From a checkpoint of a small audio captioner: encoder arch mobilenet_v1, batches of 256.
Rows from block 6 of the audio encoder of a small audio captioner, named by matrix and row number. Each number is 128 + 32 x the weight over its row's rms, rounded and kept within 0 to 255. All counts start at 0. Numbers have three digits each. After the name is the row's rms in percent of the matrix's.
After each channel's rows are labels from the 100 clips, of 14848, where the channel reaches its highest value: "top examples" is what is common among them. Only what is clearly more common there than usual is listed. The data: notes from a synthesiser with random patches. In brackets: how many of the 100.
# conv: pointwise conv (encoder.blocks.6.conv.weight, 96x96x1x1), inputs 0-47

conv.37 094:073149146164131097159121105094115109228086095079081067161073094102137076162143094165117188151106109182078151071151145143091144133103137109118129
top examples: filter wobble (59); noise (47); resonance (39)

conv.77 115:105113170091134185124115129139140128091135148117082161149138118152118122126123118161187134129113108149162106103096104116097125165132160164145104
top examples: bass register (99); pluck (80); filter: low-pass (47)

conv.38 088:146135100162161143141110107165110094145176105125139096170157139169179127096122125123190114120165186119121105171175086088119158146088074128083139
top examples: pluck (97); bass register (47)

conv.42 118:139125177186156122167107088159140169085171174154091202136091091137115104125135120107097052150176094150117141104094109148110179090118148179113147
top examples: filter wobble (70); high-pass (65)

conv.83 105:149168125152200122191122073118105127148198106095083134111167108121110139159119144149105136182138109140086146113157124114087040161149113123129156
top examples: filter wobble (92); high-pass (66); resonance (61)

conv.31 111:081069124144154151086074146135078129101151122084127097119120105096131061119120092157109132096124049154147130061102113120131132134141127091082110
top examples: noise (62); echo (60); tremolo (58)

conv.47 121:150156142161116146149213110122141126106183162128123145105123116100149165111144179181099151116176121110146073143070118119138112085158069120118153
top examples: bass register (73); low-pass (49)

conv.13 098:141169168119068158151110162120112023157083132096138105103169137132097122160146087147168098120124143148096114113122088169185100202067109053136171
top examples: drive (53); hard sync (28)

conv.93 108:100047161107165134056131110111097148103096154106094112165081101149134137074110145142107119147099137180135113159082125102148149160145148131155105
top examples: gate (50)

conv.88 105:139144092099128113133127161128123111129141189132145102038100172140142130171090142074111091148118133152176142100167108111125135204134163152113105
top examples: high-pass (63); noise (26)

conv.0 095:060082177104171101131094152134090103168134145150120123095113130161098053173075137147141112094078088140155066060111122137105083078111071073076164
top examples: pluck (67); bass register (57); resonance (48)

conv.45 099:134165087117136151163145127120152098160114061134131158087152115087138118138200215125133165130116196140127153172132132134129102127134144117120183
top examples: pluck (96); triangle (40)

conv.59 095:125064162126130131103097103146109091123192150144111094123111177119122169112080122130101146140110119128166153145112166105104176164159170071159148
top examples: bass register (100); triangle (66); pitch class: C (25)

conv.73 089:064147161223161133102195143125124078117132171154137158089147111124140143090162120099133077080087133108085147140125098123125164134052186143166097
top examples: triangle (55); low-pass (46)

conv.80 099:097108154150144088154079130078131208169157134161133089115098073136102130127105098175070113123101098091126109138140206141144104144109184121154112
top examples: filter wobble (70); bass register (68); resonance (59)

conv.16 078:170111142089119136128105095152150141111132108140158120092140206136136132107090131105162163175062154106151170158147120151186112132082127133169150
top examples: pluck (92); bass register (62); triangle (57)

conv.17 085:150131119125082066161094150152143113131104153087174076096142107128135142075127108163124066109150128110124147141106150154122146186135127137141111
top examples: tremolo (84); pluck (59)

conv.10 083:115088097109120141107100136072167131113155109191152145155104105133116092107083104112124099106097107159128107134162117170148124096150112136097171
top examples: resonance (35)

conv.41 081:147163104109172144106124033129147161131139173140147163115065097131102082138184150070102090138111123154184088146130074092105134124119073163141131
top examples: bass register (86)

conv.76 111:124139100136137070183118138117151085106061145062187069160169112129123104130061060129126145113076156106098114080198117147095193094148091086125083
top examples: harmonic FM (34)

conv.6 102:119135194188129086157135010118153127113152142140114121120161153155141121146131101131175115109087133090112152120137139146129087128105142125116140
top examples: text has "pass" (91); filter wobble (74); resonance (65); text has "register" (47)

conv.14 096:105088161058172100081126167105112137096138124189125193173110115168141168124129125098173103134130085126096087118183145120161126139058172095120057
top examples: pluck (72); resonance (35); triangle (32)

conv.49 084:189153118108129186048211184111109091165136103110133108125117121106106104108124122169141140135134071139198074150103125140104144121173135099110153
top examples: swell (52); bass register (48)

conv.56 094:094113106039130135091087140076166124116143165134135123172138155083157071133199107138145107160110087092120068113106100098129158124216137109115177
top examples: pluck (76); bass register (51); triangle (43)

conv.21 117:127177131115093158144114102178119120125156082114136097208137131184119171221128184156080104147164118126109163143154160141107124142113137154152128
top examples: pluck (74); bass register (61); glide (53)

conv.65 105:154091086089059185156107129108100110117086106153139155182109135136098135105132133142139103191200116085118138067123188128137059168184146155147106
top examples: swell (68); filter closing (52); resonance (50)

conv.55 110:042116118128116092179121156141149141095161163095151125095120144178146068148125152111166114093113087122128060151096100140191097128123125068131133
top examples: tremolo (79); pluck (66); bass register (54)

conv.53 109:204146171139135129081204191169121132171165129165061101154206119146154137147099114073130132138101156117150108122126155143091117128124149116089102
top examples: tremolo (52); bass register (49); triangle (39)

conv.60 108:134091100076107189157126111080158131067121119074099084185138121127143075096144092149110125139132119107101100149150076169102178123187133071133113
top examples: bass register (47); triangle (36)

conv.58 102:149120180177092104186162134120088179169094129112132123158169092122090104142089139137179093174125093122061158112117174111108103206108114150126127
top examples: filter wobble (72); resonance (65); bass register (63)

conv.30 112:143132075152070147132140138113067160122127077131087105195095104146124195108079144122134111108156118147077082143149159098083140168144139107097138
top examples: glide (49)

conv.39 099:057111121131129134090101075148140112155112087149134134145123099107128111121132140176061158122079106157164104139169105118144078068221139089119134
top examples: filter wobble (70); resonance (69); bass register (51)

conv.40 089:129101114077142145088156230175125112131112107140136087145065163118138082044092151102146095092129129099080152164106105073138134145125095136108119
top examples: tremolo (59); filter wobble (56)

conv.79 104:110100138148099132162122159131088113095101155058113076127097086131099088121094141090188109136122141092182134125157180141114144176117141169157098
top examples: noise (97); swell (59)

conv.36 091:125134162197147150105098115182135156172118135124108172173157096144142111164083127113099108165119098150110095148121182152107120102042105146120139
top examples: filter wobble (64); noise (52); resonance (52)

conv.22 095:073129163142151097177132114171147146117164117156089165166042091141159105098113110160128122115111139119123095134084170154108169086140142132083142
top examples: bass register (66); vibrato (46); detuned saws (28)

conv.57 099:193111121107089108120145148151145148121138156073122123102098171142127121147161101120128091114183150079179164077119147130186085145138198104211153
top examples: bass register (89); pluck (75); oscillator: triangle (49)

conv.43 105:163152103102058161133183135134121088154131133128131139160136141122126149098133068100137097149103109121141111093140127140150111191116110110108077
top examples: bass register (78); pluck (51)

conv.91 094:127122161172133057131136150060132122152172186138166157061167107126181117143152098126141081146097127124154100147207100115183164137110113154110167
top examples: pluck (90); bass register (70)

conv.85 102:160144190138098126128129131084138065146115137103134154195196120179076121130134105070122106176131106090077188085130132162085154147152146179108085
top examples: filter wobble (82); resonance (70); high-pass (50)

conv.90 092:151150147105146138112120124171145206158122122145100144112139119098043171173167207125089134116103122151112092109110154128129108140146095101159135
top examples: glide (79); pluck (69); bass register (51)

conv.89 097:169085060126115173117137165103102113229102115140152124187147088099140140167128107149080117145125149126180134154128113083114189159133134148125081
top examples: triangle (62); pluck (61)

conv.33 098:120146067108107166140146190120174158128119098113130108125092144106133102129106092155097104143110151126098108117111088095131067118118205101123149
top examples: bass register (69); tremolo (65); triangle (51)

conv.5 102:151118237163145187088143059115129098130105122191128137149081103090102092137117095099138143127141136168135138121102096153044092126079108167090134
top examples: tremolo (85); bass register (52)

conv.68 082:107161130156115134137186093091206101106093141122098138106107128116133056131194127109111069099105111104095107148120058123111082148131073187159131
top examples: tremolo (96)

conv.48 095:146146070170076107110149126156131125157117157059138115131170157081126142145185103123136061118112081095129149064130177079099112139109149130110114
top examples: pluck (76)

conv.4 101:193134126090099131127164104082117124148127118118094180158095180101156159156097087077140161127169158080173192146114046143090157090138110157083099
top examples: bass register (93); envelope: pluck (78); triangle (54)

conv.46 116:111072075115142151159092133076121111141180108120167094107092128121134071126130115176112133151097115112135089113163119158136184128173117077116139
top examples: noise (54); high-pass (53); drive (53)

conv.28 091:115146120079099169125140129136142138134117083168076165126076120129174103064113083113130083103126152116162124105118088150150128149069125089102122
top examples: vibrato (52); pluck (51)

conv.8 099:130098135180191143144124126069192124120156089134125160145131109162099149156184102170145097130134145137112113176113175081163135134152117125081145
top examples: pluck (90); triangle (41); square (29)

conv.64 126:097142170155146156180161127123148125167180104218138122152157164138180126154138137128034141133156107152099149123160111196114095148105177158120149
top examples: pitch class: C (54); saw (27); oscillator: narrow pulse (25)

conv.78 098:117138122135159164159185133157167166073167098179122135090120181158146124118107137168206148097096166113132142177069081128114090128169092140098160
top examples: pluck (91); triangle (51)

conv.9 080:122125143125133064114108121093121090184118146128154174079095086146063105120171071183125221089140102123136113115144073103130099096159129094164179
top examples: bass register (98); envelope: pluck (57); saw (39)

conv.95 098:045129135181103163190093138100119159164155156154143128116120157139105075132146094183110101162110122089141130118127138133167157221136164127148177
top examples: filter wobble (55); bass register (52); resonance (44)

conv.2 108:185148080140182160156163112109079115169071169075146075148139123063177103142142097149111104191088115152110091138114081122120193127155073128119122
top examples: bass register (52); filter: low-pass (40); noise (32)